{
  "image_size": 40,
  "text_encoder_head_dim": 48,
  "text_encoder_inner_norm": false,
  "lr": 0.00099,
  "beta1": 0.9,
  "grad_clip": 1.0
}
Rows from block 4 of the image encoder of a small contrastive image-text model, named by matrix and row number. Each number is 128 + 24 x the weight over its row's rms, rounded and kept within 0 to 255. All counts start at 0. After the name is the row's rms in percent of the matrix's.
After each channel's rows are labels from the 100 images, of 14848, where the channel reaches its highest value: "responds to" is what is common among them. Only what is clearly more common there than usual is listed. The data: rendered made-up planets. In brackets: how many of the 100, against the usual share in percent.
# conv: 3x3 conv (encoder.blocks.4.conv.weight, 96x96x3x3, each kernel summed), inputs 0-95

conv.90 095 [135 125 119 123 132 129 109 101  90 118 163 151 116 110 137 143  92  95 120 189 154 148 122 143  75  97 146 136 119 136 145  70  99 117  93 135 140 161 132 156 152 161 119 161 161 116 142 132 123  97 126 162 110 117 169 133 189 160  90 116 146 126 146 144 115 139  91 110 122 112  90 117  80  91 123 118 137 143 114 103 124 103 137 125 130 118 139 112  85 127 117 165 102 126 111 123]
responds to: glowing rim (75 vs 40.1); moons: two (50 vs 25); cracked ice world (40 vs 14.1)

conv.31 078 [158 115 135 119 127 129 119 204 130 160 102 120 164 123 160 122  89 111  92 109 127 128 167 124 121 119  98 132 135  84 138 104 101  71  91 153 113 110 117 106 147 130 130  77 169 150 138 133 130  83 148  93 128  97 148 109 153 124 124 115 112 128  72 156 116 118 126 154 122  71 116 132 145 127 120 112 146 134  99 118  87 131 109  90 116 120 141 129 108 106 118 119 147 136 118 103]
responds to: moons: three (67 vs 24.9)

conv.17 103 [ 92 119 133 130 143 120  81 123 104 150  91 133 142 118 132  97 141 152 116 113 158 113 145 144 122 148 137 147 152 149 115 151 153  94 150 142 163 143 104 164 136 129 143 118 131 147 164 125 131 159 179 113 131 138 152 161 121 139 154 147 128 150 134 117 122 144 138 123 163 102 106 127  96 115 153 152 114 105 178 115 154 196 135  68 154 132 142  67 140  90 136  85  95 124 117 111]
responds to: crescent (76 vs 24.5); cracked ice world (61 vs 14.1)

conv.49 113 [133 120 134  94 175 119 101 120  72 134 136 124 118 107 108 115 105 129 138 174 154 108 121  86 132 107  78  86 100 105 158  95 121 152 116 129 162 135 150 126 144 111 154  95 153 160 145 166 138 125 159 146 120 126 153 110 146 122 123 146 131 139 128 118 142 138 108 141 116 104 100  94  98 129 108 127  81 118 129  97 118  95 128  88 159 140 151 114  84 124 115 170  60 121 126 142]
responds to: banded gas giant (100 vs 14.4)

conv.83 103 [115 135 103  56 112 106 116 139  77 127 113 116 163 126 145 145 129 116 125 123 122 117 102 117 116 112  75 125 181 116  77 175 152 102 118 113 128 118 130 141 169 141 129 123 122 154 150 122 149 131  91 117 116  97 151 120 138 125 144 173 139 143 116 146 157 182  99 126 137 128  99 162 147 134 108 184 138 155 177 134 145 122 185 137 127 140 120 115 144 127 148 112 148 143 131 119]
responds to: glowing rim (71 vs 40.1); desert world (65 vs 13.8); phase: half (50 vs 24.8)

conv.62 084 [101 123 141 122 134 127 148 146 103 107 143 125  95 112 143  74 176 105 136 135 142 101 142 156 143  79 140 145  95 118  86 147 136 124 122 139 142 134 142 139 141 110 108  95  71 144 152 107 155 146  97 110  92 172 160  86 121 117  99 156 134 113 139 126 125 137 127 116  99 131 169  86 126 149 135 164 134 142 102 135 131  93 127 146 108 121  94  67 112 115 141 118  98  85 135  92]
responds to: cratered rock (97 vs 14.1); polar caps (78 vs 26.6)

conv.41 101 [147 128 120 139 138 149 136 191 126 125 137  86 119 163 158  88 157 117 115 121 156 107 162 121  93 140 115  65 141  93 126 148 108  96  86 149 134 142 154  69 159 166 130 114 140 160 144 133 113 120 129 111 132 162 151 162 144 152 107 122 111 108  94 136 109 143 114 116  75 114 134 118 163 136 154 125 178 120 105 102 107 120 107 138 130 119 154 123  99  95 146 122 130 143 137 153]
responds to: banded gas giant (73 vs 14.4)

conv.20 091 [ 61 151 117 117 147 152 114 136 112  99 137 138 113 158 113  91 145 125 183 109  72 121 132  95 113 130 167 113  92 103 102 166 133 122 120 131 106 101 124 133  89 123 125  94 129 139 133  87  87  83  95 119  87 125 156 119 100 111 142 107  96 148 121  93 132 108 128 120  96 141 123 129 142 105 136 134  92 139 128 103 126 119 109 134 124 100 114 102 158 156  95  88 107 133 143 165]
responds to: cloud-covered world (57 vs 14.5); gibbous (52 vs 25.4)

conv.42 074 [181 128 114 119  85 140  91 168 127 108 149 163  94 178 121 170 166 119 108 157 128 154 124 162 119 134 132  68 102 139 119 116 131 132 145 106 155 131 137 115 110 139 113 120 130 149 115 125 156 103 102 122 128 179 136 127 158 158  95 124 100 101 120 151 108  99 109 114 157 134 136 131 113 101 183 153 144 125 106  98 144 130  93 124  61 127 130 108 104 143 115 144 138 138 101 137]
responds to: rings (96 vs 33.7); desert world (67 vs 13.8)

conv.22 112 [ 97 106 121  98 139 118 145 140 111 100 134 121 110 119 103  82 120 119 112 143 105  68 141 151 145 124 122 121  84  99  94 130 121 122 103 156 107 115 106 153 120 104  97 109 109 133 116 121 137 152  52  78 107 124 107  85 138 107  79 149 117 128 121 145 137 120 131 128 139 118 159 107 141 145 117 132 123 114 122 135 117  66 137 124  96 135  89  97  96 121 113  84 100  84 119 105]
responds to: cratered rock (98 vs 14.1); rings (69 vs 33.7)

conv.51 110 [158 139 134 100  62  89 112 138 140 120 133 104  87 119 138 124 150 123 127 145 155 123 106 137 144 180  86  94 119 110 140 145 131 117 133 113 133 112 125 111 151 118 110 127 154 130 132 111 143 128 112 111 162 146 105 125 124 143 129 123 105  86 106 163 118  96 104 108 125 130 206 129 129 185 140 122 168 112 103 101 126 139  71 131  69  80 105 131 118 112 140 112 120 130 132 151]
responds to: cracked ice world (74 vs 14.1)

conv.9 125 [138 111 124 102  61  71 125  97 165 122 165 158  51 129 144 125 116 109 119 114 115 156  98 144 137 103 125 135 113 156 125 108 130 136 117  97 135 131 140 141 119 148 125 144 166 115 115 120 149 121 102 143  94 166 117  91 137 146 123 113 127  93 119 132 132 121 116 103 140 115 154  97 115 141 109 108 133 142  87  88 109 124  87 169  96  75 104 104 132 124 113 110 140 142  88 149]
responds to: ocean world (97 vs 14.4); gibbous (51 vs 25.4)

conv.67 093 [154 111 138 174 139 135  84  98 132 139 112 158  95 140 140  93 108 109  96 160 134 131 119 162 117 138 136 134 137 132 112 113 128  86 123 117 111 152 120 167  99 139 110 153 167 110 123 122 150 157 121 114 107 115 160 100 186 167 103 123 149  80 113 139 117 121 142  81 123  92 127 124 125 108  71 137 131 130 136 147  99 118 115  75  85  92 160 140 118 165 133 120 152 112 107 139]
responds to: desert world (69 vs 13.8); rings (68 vs 33.7)

conv.92 074 [139 151 110 125 170 135 145 148 150  96 128 143 134 135 127 132 168 189 121 149 173 167 174 160 131 133 122  96 120 168 112 114 138 135 149 132 119 115 137 122 132 152 103 165 181 146 115 150 118 149 147 129 133 159 108 156 136 171  98 154 118 117 142 128 139 124 124 121 173 133 126 129 137 145 165 135 118 137 115  99 177 154 143 105 111 163 170 122 103 131 159 161  73 109 101 157]
responds to: cloud-covered world (77 vs 14.5); crescent (63 vs 24.5)

conv.63 092 [100 108 121  81 155 137 168 159 120  89 158 142 140 130 153 146 162 149 108 139 121 119 157  97 137 119 144 130 126 133 137 138 127 164 119 159 147 121 106 120 150 139 107 128 125 141 151 135 113 135 114 127  96  97 153 140 163 128  58 133 110 163 155  99 130 114 107 154 126 123 115 136 120 145 149 113 107 115 140 125 151 134 133 115 145 139 124  68 103  96 189 103  80 109  90  65]
responds to: cloud-covered world (96 vs 14.5)

conv.89 105 [176 112 144 159 117 135 135 143 106 158 121 131 127 132 145 122  79 114 127 204 172 115 135 110 120  87 139 109 143  91 154 100  78 129 119 150 141 152 127  96 117 113 158 143 162 144  91  97 109 142 119 160 130 131 129 122 137 160 121 115 146 109  97 145 166 141 112 145  94 127 126 118 146 130 101 117 129 145 117 132  81 100 121 115 142 109 124 141 105 129 122 217 130 125 137 103]
responds to: banded gas giant (100 vs 14.4); full (53 vs 25.3)

conv.23 112 [134 128 110 125 121 152  88 169  69  80 123 108 155 155 146 107 141 140 116 136 123  78 121 148 136 143 142 137 125 136  74 132 123 131 109 140 122 109 109 122 144 116  82 117 116 115 141 123 176 127  78  79 137 147 144 110 119 129 107 139 137 138 127 147 139 122 154 141 143 107 127 135  90  99 129 152 163 138 120  99 119  73 134 148 125 155  79  91 107 155 136 110 150 107 107  65]
responds to: polar caps (62 vs 26.6); phase: gibbous (54 vs 25.4); cracked ice world (53 vs 14.1)

conv.59 089 [167  91 132 133 152  93  81 139  89 142 106 155 118 145 109 133 115 134 114 177 160 117 146 131 121 112 159 141 122 171 144 121  97 164 122 122 137 121 102 135 112 123 104 163 112 102 142 140 163 153 126 154 128 164 102 123 155 137 102 119 127 122 178 122 132 127 133  96 140 127  86 126 114  64 136 140 126  97 137  94 128  83 144 153 143 151 149 110  78 135 102 187 109 125 115 127]
responds to: banded gas giant (71 vs 14.4)

conv.4 080 [122 121 124 130 169  77 134 119 147  97 170 119 105 125 160 130  87 130 123 117 147 137 143 139 103 102 121 111 119 126 123 101 118  98 151 121 115 148 125 163 140 158 141 111 205 148 154 123  87 133 102 127 109 125 179  91 140 130 103 118 137 149 101 161 132 143 104 133 124 106  68 142 113 124  90 114  99 124  97  95 133 129 160 139 158 167 137 134 110 135 146 123  97 153  83 157]
responds to: moons: three (77 vs 24.9); cracked ice world (35 vs 14.1)

conv.65 108 [117 158 138 119 134  87 116 103 168  96 109 104  93 136 133 148  81 106 131 148 118 128 141 117 144 141  99 102 129 104 112 126 128  55 114 122 150 160 129 148  96 138 133 135 152  87 115 109 132 103 127 128 142 125 136  87 142 118 112 119 128 122 103 103 117  91 110 121 129 100 141 141  97 125  91  86 125 153 101  86  87 161  73  89 113  97 158 179 139 151 110 112 146 124 122 146]
responds to: lava world (98 vs 14.7); glowing rim (96 vs 40.1)

conv.78 078 [130 138 106 134 153  93 132 188 127 110 153 134 131 197 148  68 122 107 124 117  83 115 141 155 104 105 141  82  80  86 132 170  94 129  96 148 133 110 153 134 142 164 102 101 139 124 116 145  96 123 112 129 103 141 111 118 153 137 110 109 101 100 122 132 124 129 121 106 120 148 110 122 177 132 140 134 109 154  96 132 115  96 152 138 112 126 150  88 111  87 108 131 122 108  97 125]
responds to: ocean world (47 vs 14.4)

conv.25 093 [179 134 146 129 108 124  79 136  86 161  94 136 119 130 129 126 113 109 110 167 138  99 161 132  80 132 141 128 138 111 165 117  94 165 109 112 147 103  80 137 119 136 125 152  89 148 121 123 143 112 110 124 155  98 169 139 167 126 104 110  97 118 105 114 124 131 123  96 125  89  96 136  97  79 109 152 132 143 129 135 121  90 133 102 117 130 134 136  86 137 135 190 118 104 138  88]
responds to: banded gas giant (70 vs 14.4)

conv.94 092 [102 145 128  93 144 161 129 109 110 107 130 116  95  80 140 121 161 153 155 154 103 155 134 114  79 124 116 165 156 142 172 109 145 130 121 156 135 154 133 165 160 178 111 213 124 119 144 121  89  75 137 145 127 120 179 154 159 114  91 115 113 131 173  90 123 134 117 134 106 109 109 135 126 114 139 157 150 124 117 112 133 127 127 148 119 134 120 145 104 153 137 131 130 113 122 114]
responds to: rings (75 vs 33.7); ocean world (45 vs 14.4); kind: desert world (42 vs 13.8)

conv.57 119 [146  95 124 112  92  44 119  89 181 156 147 130 120 157 150  99 135 151 107  98 119 151 113 145 109 122  98 126 149 136 109 139 127 138 126  88 138 111 134 150 143 163 136 152 160 133 109 112 136 127 132 142  99 154 113 153 156 176 137 105 122 106 100 146 156 137 117  72 149 114 112 134 164 107 136 118 130 125 115 111 133 158 131 184 116 106 113  80 134 101  89 122 132 143 109 117]
responds to: ocean world (100 vs 14.4)

conv.26 088 [130 128 120 130 127 133 124 134 163 125 145  89 117 128 116 117 114 142  93 112 132  68 153 154 117 121  89  97 161  84  99 116 114 115 104 152 129 150 139 145  92 122 138 134 130 194 129 125 102 128 119  95 132  89 147 124 145 137  76 128 133  98  75 140 160 152 106 108 111  83 142 122 137 170 143 125 106 119 124 130 135 124 130 129  76  73 136 114  92 103 139  78 134 125 128  96]
responds to: ocean world (46 vs 14.4)

conv.79 094 [108 147 147 150 131 107  84 100 131 105 123 127  41  84 134 104  73 116 113 116 149 105  86 151 132 110 133 110 132 131 110 126 131 116 142 135 121 137 130 166 108  96 132 116 176 134 139 130 133 145 108 116 131 130 166  93 125 115  99 101 144 114  82 131 149 120 101 101 116  97 162  94  89 143  85  92 122 139 118  93 118 122 113 106 100  96 136  90 137 132 128  90 103 116 133 121]
responds to: cracked ice world (58 vs 14.1); polar caps (56 vs 26.6); moons: two (50 vs 25)

conv.46 125 [142 120 134 114  67  80  87 123 148 121 154 145  91 149 161 109 144 160 110 127 113 141 121 134 118 159 148 117 126 127 110 161 106 143 141  94 137 110 137 131 155 183 124 142 173 150 114 123 141 122 116 144 137 166 131 148 117 153 124  92 123  88 135 120 150 118 110  87 131 127 134 103 143 116 120  96 164 139  98  85 155 147 105 156  89 105  95  56 132 121 113 122 122 137  90 141]
responds to: ocean world (97 vs 14.4)

conv.11 101 [129 122 124 123 119 154 160 168 115 112 124 101 169 169 113 130 133 132 132 145 127  99 132 145 132 141  95  86  83  92 134 122 119 128  95 175 146 154 127 112 135  99 101 105 141  94 124 126 152 152 123 139 110 135 106 113 149 171 114 146 133 136 111 124 128  40 115 157 131 117 102 135 123 120 177 135 119 135 125 123 121 144  53  95 147 126 173 125  93  95 124 124 159 128 111 109]
responds to: cracked ice world (84 vs 14.1)

conv.27 090 [ 83 169 143  84 132 143 139  91 131 112 145 153 118 120 167 110 131  99 167 128 105 113 153 116 124 131 107 143 172 114 131 205 133 127 128 151 154 141 143 148 176 159 117 140 111 103 142  85 117  77 127 126 105 132 178 128 157 113 121 139 101 113 122 113 124 117  96 128 107  98  91 151 119 121 111 128 104 160 174 128 149 137 113 110 118 107 133 109 167 147 160  99 133 107 140 114]
responds to: cloud-covered world (84 vs 14.5)

conv.72 092 [ 89 148 145 112 146 124 141 102 162  92 154 114 103 134 107 140  90 137 145 145 128 127 121 131 170 141 126 107  83 119 107 123 153 116 123 147 132 181 112 140  97  95 121  94 149 120 136 109 126 109  79 137 116  93 121  56 144 138 116 165 120 132 130 145 131 110  79 139 109  82 157 111  99 156 105 110 122 154 153 115 125  92 102 131 108 100 136 118 137 129 121  65 121 163 110 111]
responds to: cracked ice world (97 vs 14.1); gibbous (52 vs 25.4)

conv.68 116 [150  94 116 116  70  88 122 120 141 123 145 126  93 152 158 119 165 138 111 100 144 119 122 115 109 136 134 101 121 120 116 144 102 135 138  81 142  95  99 109 139 162  93 131 154 144 123 108 135 121 113 127 113 170 124 162 134 128 130 126  94  90 115 131 133 134 119 100 128 125 112 101 129 119 134 120 159 113 100  96 147 115 109 167  95  93  81  41 130  80 124 123 116 116  81 117]
responds to: ocean world (99 vs 14.4); rings (61 vs 33.7)

conv.36 090 [160 118 129  73 126 103 148 106 151 114 108 140 140 134 128 178 177 125 157 123 142 118 128 136 143 157 119 131 131 149 141 143 176 118 133 110 173 109  97 153 145 158 100 165 163 149 122 146 167 140 126 123 153 117 113 131 163 129 167 158 107 121 148 143 119 139 121 129 169 126 121 116 176 178 150 163 158 146 144 105 121 135 116 125  95  91 159 116 149 104 146 124 173 176 130 136]
responds to: glowing rim (74 vs 40.1); desert world (73 vs 13.8)

conv.73 091 [ 95 118 122 118 124 122 121 115  69 101 112 101 131  93 112 109 122 136 150 138 115  88 109 136 155 105 128 112 136 125  67 105 107  85 120 109 139 158  80 157 113 125  69 122  99 110  97 101 169 142 103  98 102 135 135 144  90 118 131 124 139 111 113 133 147 123 132 108 126 145  74 135 107  78 127 153 102 123  84 129  88  91 126 121 107 119 116  99 104 119 122 127 128 101 140 165]
responds to: cloud-covered world (61 vs 14.5); desert world (38 vs 13.8)

conv.55 121 [ 74 147  97 100 103  66  78  77 107 118 108 118 155  96 109 126 109  79 111 128 106 155  78 136 116 126 103 118 154 114  93 146 128  85 138  81 130 161 127 148 144 118 125 117 158 138 143 108 128 102 103 150 125 114 126 145 133 137 150 126 139 112 103 133 153 153 112  84 155 126  72 157 117 120 109 143 100 150 110 121 141 128 161 118 122 122 112 116 143 132  96  97 132 154 127 152]
responds to: moons: three (68 vs 24.9); cracked ice world (32 vs 14.1)

conv.40 081 [104 154  86 140  99 148 127 104 131 127 168 168 125 162 125 119 140 101  99  99  94 130 110 110 124 163 144  74 116 127 154 179 132 131 132 112  91  94 151 117 140 126 132 142 142 135 128  82 106  96  94 135 151 161 157 116 149 137 142 109 123  97 117 107 108 103 120 118  82 114 134 141 125 100 136 122 133 140 155 129 176 118 104 166 102 125 111  91 187 160 107 101 111 125  97 114]
responds to: ocean world (75 vs 14.4); rings (74 vs 33.7)

conv.6 087 [157 115 116 114 138 114 121 157 101 117 110 138 126 162  96  88 149 150 115 160 158  91 159 151 130 177  63  84 133 139 123 134 161 167 127 142 133 101  89 141 124 111 112 135 152 196 151 123 136 142 131 107 140  99 165 134 164 148 119 142 116 114 136 133 127 153 107 118 151 112 146 105  94 135 177 148 131 125 152 112 157 128 138 122 122 126 135  94 107 108 163 110  75 127 123 100]
responds to: cloud-covered world (71 vs 14.5)

conv.44 088 [126 143 143 116 117 117 184 105 115 110 145 112 127 126 114 221 132 126 155 115  81 119 112 127 130 121 170 111 130 106 156 125 121 105 116 140 154  97 141 152 126 168  75 198 125  99 111 135 133 152 119 129 145 110 110 126 130  98  96 113 100 141 144 152 132 132 123 144 122 182 151 122 136 142 125 139 116 121 110 145 124  76 122  87 107 129 147 137 137 106  97 146 156 162 104 137]
responds to: desert world (96 vs 13.8); glowing rim (95 vs 40.1)

conv.32 087 [129 118 136 131 140  68 121 144 149  96 142 136  93 144 126 145  84 120 124 186 125 136 115 141 133 133 128 147 129 146 142 113 126 106 103 144 144 127 154 145 157 150 115 141 177 140 102 128 135 137 115 158 141 171 167  73 182 160  69  96 135 104 134 119 133 126 124 129 117 109 141 118 112 114 103 116 126 155  90  78  76 119 116 117  75 101 144 145 117 161 103 132 115 124 118 139]
responds to: moons: three (66 vs 24.9); cracked ice world (36 vs 14.1)

conv.28 086 [110 109 103 131 119 123 133 133 131 131 129 143 156 132 140  70  63 116 110 101 128 124 130 100 118  71 126 104 145 128 153 104 130 117 110 162 119 123 127 107 111 127 117 116 165 117 122 118 120 126 128 136  75  79 126  85 114 153 142 111 127 130  73  61 164 116  93 121  95  80  85 139 131 124  74 123  87 126 151 108 108 120 125 112 128 120 146 100 142  96 127 115 140 142 123 123]
responds to: rings (63 vs 33.7); banded gas giant (60 vs 14.4); moons: three (50 vs 24.9)

conv.12 110 [124  73 126 128  90 131 158 140 128 128 114 107 116 129 157 117 123  99 119 124 126 133 153 143 133  90 105  94 146 113 116 159 123 120 111 151 136 152 142 122 113 143 114 123 157  77 112 116 146 138 125 147  96 153 133 137 116 131 105 144 102 123 124 120 139  47 121 138 127  94 101 137 134  96 149 116 128 127 107 110 109 150  26 117 126 100 129  94 104  86 114 117 151 101  80 118]
responds to: cracked ice world (85 vs 14.1); crescent (67 vs 24.5)

conv.34 117 [150 138 105 201 143 192 150 140 127 136 118 180 112 135  94 152 151 139 134 107 135 148 125 113 109 138 175 135 108 140 143 145 123 109 132 139 101 118 147 117  99 120 137 105 109  98 134 102  84 139 150 115 160 163 152 141  95 132 134 121  92 146 119  89  87  60 127 142 101 140 123 136 138 117 159  98 106 133 152 149 146 137  76 131 134  94 143 118 153 152 132 105 119 128 144 146]
responds to: cracked ice world (76 vs 14.1); full (52 vs 25.3)

conv.82 126 [ 97 156  94 104  83 123 117 112  69  92 146 127 144 142 135 110 144 112 126 145 106 128  96 176 120 133 138 130 148 119 112 128 105 106 102 109 114 146 101 161 127 133  65 160 124 116 113 127 158 125  88 111 116 105 117 144 117 146 108 115 158  63 142 124 136 142 139  88 129 141 107 140 122 108 132 169 130 131 112 139 130  92 151 116  54 130  98 106 112 142  99 120 167 113 121 107]
responds to: desert world (100 vs 13.8); glowing rim (93 vs 40.1)

conv.84 104 [139 130 102 129 125 126 164 159 114 111 162 130 126 183 130 181 134 137  80 140 131 108 102 163 146 131 125  99 118  92 163  95 115  73 111 142 116  92 148 156 135 100  98 153 127 129 138 132 171 145 126  63 150 161 145 101 144 169 109 131 147 123 128 188 103 133 121 136 126 119 141 129 127 138 139 141 151 124 110 115 129 132 119  96 112 121 165 145 147 127 145 100 180 106 134 155]
responds to: glowing rim (97 vs 40.1); desert world (96 vs 13.8)

conv.33 100 [128 150 111 121 145 120 111 107 154  94 115 137  41  99 132 118  92  69 126 155 107 111 140 121 127 111  99 120 127 105 140 121 123  83 138 128 124 139 123 154 131 134 155 142 149 115 151 145 132 114 127 106 136  98 155  70 128 104 127 117 149 114 116  96 122 131  96 113 118 107 140 108  81 146  95 101 144 154 115  87 107 144  99  63 117  72 156 149 138 139 128 103 137 116 119 134]
responds to: moons: three (70 vs 24.9); cracked ice world (51 vs 14.1)

conv.61 106 [170 135 122 115  72  99  90 115 131 115 135 135  68 113 132 139 117 104 121 168 148 126 123 119 132 165 116  91 119 138 147 117 125 139 152  75 143 142 124  91 131 131 132 142 161 143 120 120 109  95 120 123 164 116 150 132 130 113 118  95 123  71 111 134 137  92 122  94 138 123 156 110 105 139 110 104 161 130  99  76 121 125  65 120  94  82  79 135 116 151 110 130 111 131 130 106]
responds to: banded gas giant (96 vs 14.4)

conv.39 099 [134 124 120 114 125 129 135 123 114 114 125 114 102 143  71 140 124 159 124 117 135 109 124 156 117 153 106  97 161 134 117 121 146 102 106 138 139 132 121 186  81 147 113 186 161 163 133 108 123 165 116 121 152  73 146 145 140 117  90 139 147  88 129 138 137 170 105 102 129 138 159 114 121 151 135 142 118 121 122 114 131 110 137 105  76  53 148 126 109 129  91  82 129 150 111  99]
responds to: desert world (98 vs 13.8); glowing rim (84 vs 40.1)

conv.71 085 [155 137 123 136  73 145  92  67 118 130 122 131 102 121  85 107 112 135 125 148 154 113 148 122 104 181 121 102 124 136 181 125 121 142 132 101 135 134 123 107 127 107 144 129 116 169 124  85  93 102  94 118 186 128 118 136 106 122 134 137 109 101 112 103 127  90 117 103 104 157 150 136  94 150 121 136 129  99  98 108 174 142 105 104 123 121 112 155 109 145  83 179 102 128 116 119]
responds to: banded gas giant (71 vs 14.4)

conv.58 099 [125 137 123 148 133 118 163  94 143 130 143 129 124 166  57 106 133 133 164 145 129 133 121 146 159 181  94 111  99 136 117 154 171 151 117 158 134 158 156 176 115  63 111 131 139 159 145 127 154 137 122 140 155 143 102  97 162 155 132 155 118 117 142 160  98 105 106 148 127 141 146  96  91 112 152 147 105 140 122 129 119 123  74 145 117 123 155 111 154 148  98  99 144 132 121 123]
responds to: cracked ice world (96 vs 14.1)

conv.15 108 [107 123 123 142 119 154 140 103 135  83 139 116 100 147 114 153 125 125 152  99 107 132 110 112 154 119 148 129  93 128  71 149 137 130 116 148 127 145 107 159  98 137 108 125 124 111 121  84 130 119 132 119  93 173 151 152 116 146 119 122  97 146 124  97  93  68  98 152 108 144 118 106 110  97 144 105  90 147 125 121 111 152  67 117 125  60 131  92 146 124  84  84 128 126 143 149]
responds to: cracked ice world (99 vs 14.1)

conv.16 090 [128 139 115  73 116  98 142  96 166 105 124 113 134 134 118 144 121 122 133 137  82 121 108 124 156 189 125  91 134  87  97 161 152  74 125 118 149 128 126 147 141 163  98 119 138 152 166  93 117  80 116 155 160 135 136 144 103 142 153 150 129 159 119 158 139 123 110 143 139 149  99 142 124 127 135 141 128 156 138 109 128 126 120 111 149 107  92 100 146  82  73  91 150 136 140 166]
responds to: cloud-covered world (54 vs 14.5); cracked ice world (46 vs 14.1)

conv.45 088 [112 140 122  95 141 126 111 164  58 121 131 117 148 132 111  95 137 122 153 143 138  83 118 133 123 122  93 107 117 130  65 120 124 129  75 134 136 138 114 159 128 119 120 119  76 160 145 130 173 142  85  87 133 134 131 146 137 129 122 150 152 146 115 135 127 178 120 136 135 128 121 119  99 114 120 159 130 108 148 110 134  91 169 156 139 145 100  80  62 138 126 119 115 129 151  95]
responds to: desert world (66 vs 13.8)

conv.86 092 [104  86 122 125 150 107  77 113 132 110 124 152  75 115 115 121  83 113 126 128 119 147 137 105 116  90 132  92 108 158  87  85 125 148 120 142 148 135 118 136 120 139 102 148 162 139 124 135 158 157 116 134  67 127 158 146 114 120 122 118 140 132 148 108 148 127  95 133 141 100 100  89  99  72 118 122  83  84 124  86 110 124 116 125 139  91 156 105  94 119  84 123 103 116 133 132]
responds to: cloud-covered world (98 vs 14.5); rings (78 vs 33.7)

conv.81 124 [ 88 112 129  88 157 120 142 130 131 103 167 144 103  97 146 123 122 109 128 140 123 106 129 100 146  57 136 114 102 101  86 114 127 118 122 142 114 137 146 157 131 138 149 105 166 146 150 129 108 121  59 113  58 120 172  93 133  76 118 162 134 163 139 116 139 135 102 155 109 134 146 126 124 153 108 133 128 148 135 111 141  90 146 127 159 135 125  93 127 134 139  90  94 121 119 133]
responds to: rings (74 vs 33.7); cracked ice world (63 vs 14.1); phase: half (52 vs 24.8)

conv.87 098 [125 138 113 112 121 121 113  61  74 115 142 133 156 129 137 140 101 127 141 148 126 137 137 151 107 129 117 134 185  97 157 128 130  95 121  94 120 153 113 148 127 179 115 173 126 135 142 140 135 103 107 114 134  78 138 149 148 150 134 145 146 112 114 147 141 160 127  85 128 143  93 151 110 119  99 175 113 157 127 129 133 113 184  88 104 142 124 159 134 152 126 187 165 148 144 118]
responds to: desert world (99 vs 13.8); rings (66 vs 33.7)

conv.37 113 [141 123  95 120  71  93  94 117 151  94 148  92 102 150 156 117 132 113 108 105 131  98  88 131 107 116 113 110 117 100 121 134  98 123 112  99 100 140 108 113 131 131  91 119 106 166 113 111 124 106 102 118 124 140 139 132 120 117 101 123  99  63 131 135 117 127  94  82  91 120 145 116 110 148 146 141 150 124 100 108 134  98 105 163  56  99  91  96 106 107 109 102 112 114 128 140]
responds to: ocean world (100 vs 14.4); rings (83 vs 33.7)

conv.52 086 [121 120 146 152 153  99 154 147  88 133 118  99 119 152  86 138 128  77 133 137 139 135 106 135 113  76 128 111 118 101 113 114 114 111  88 145 145 106 160 138 119 102 120 146 137 132 107 133 150 151 119 135  90 172  99 116 163 140  97 118 131  61 143 170  91 136 117 118 121 140 149  85 122 113 145 151 161 138 104 126  79 101 122 116  75 125 161  99 111 111  90 151 140 151 130 132]
responds to: desert world (84 vs 13.8); glowing rim (75 vs 40.1)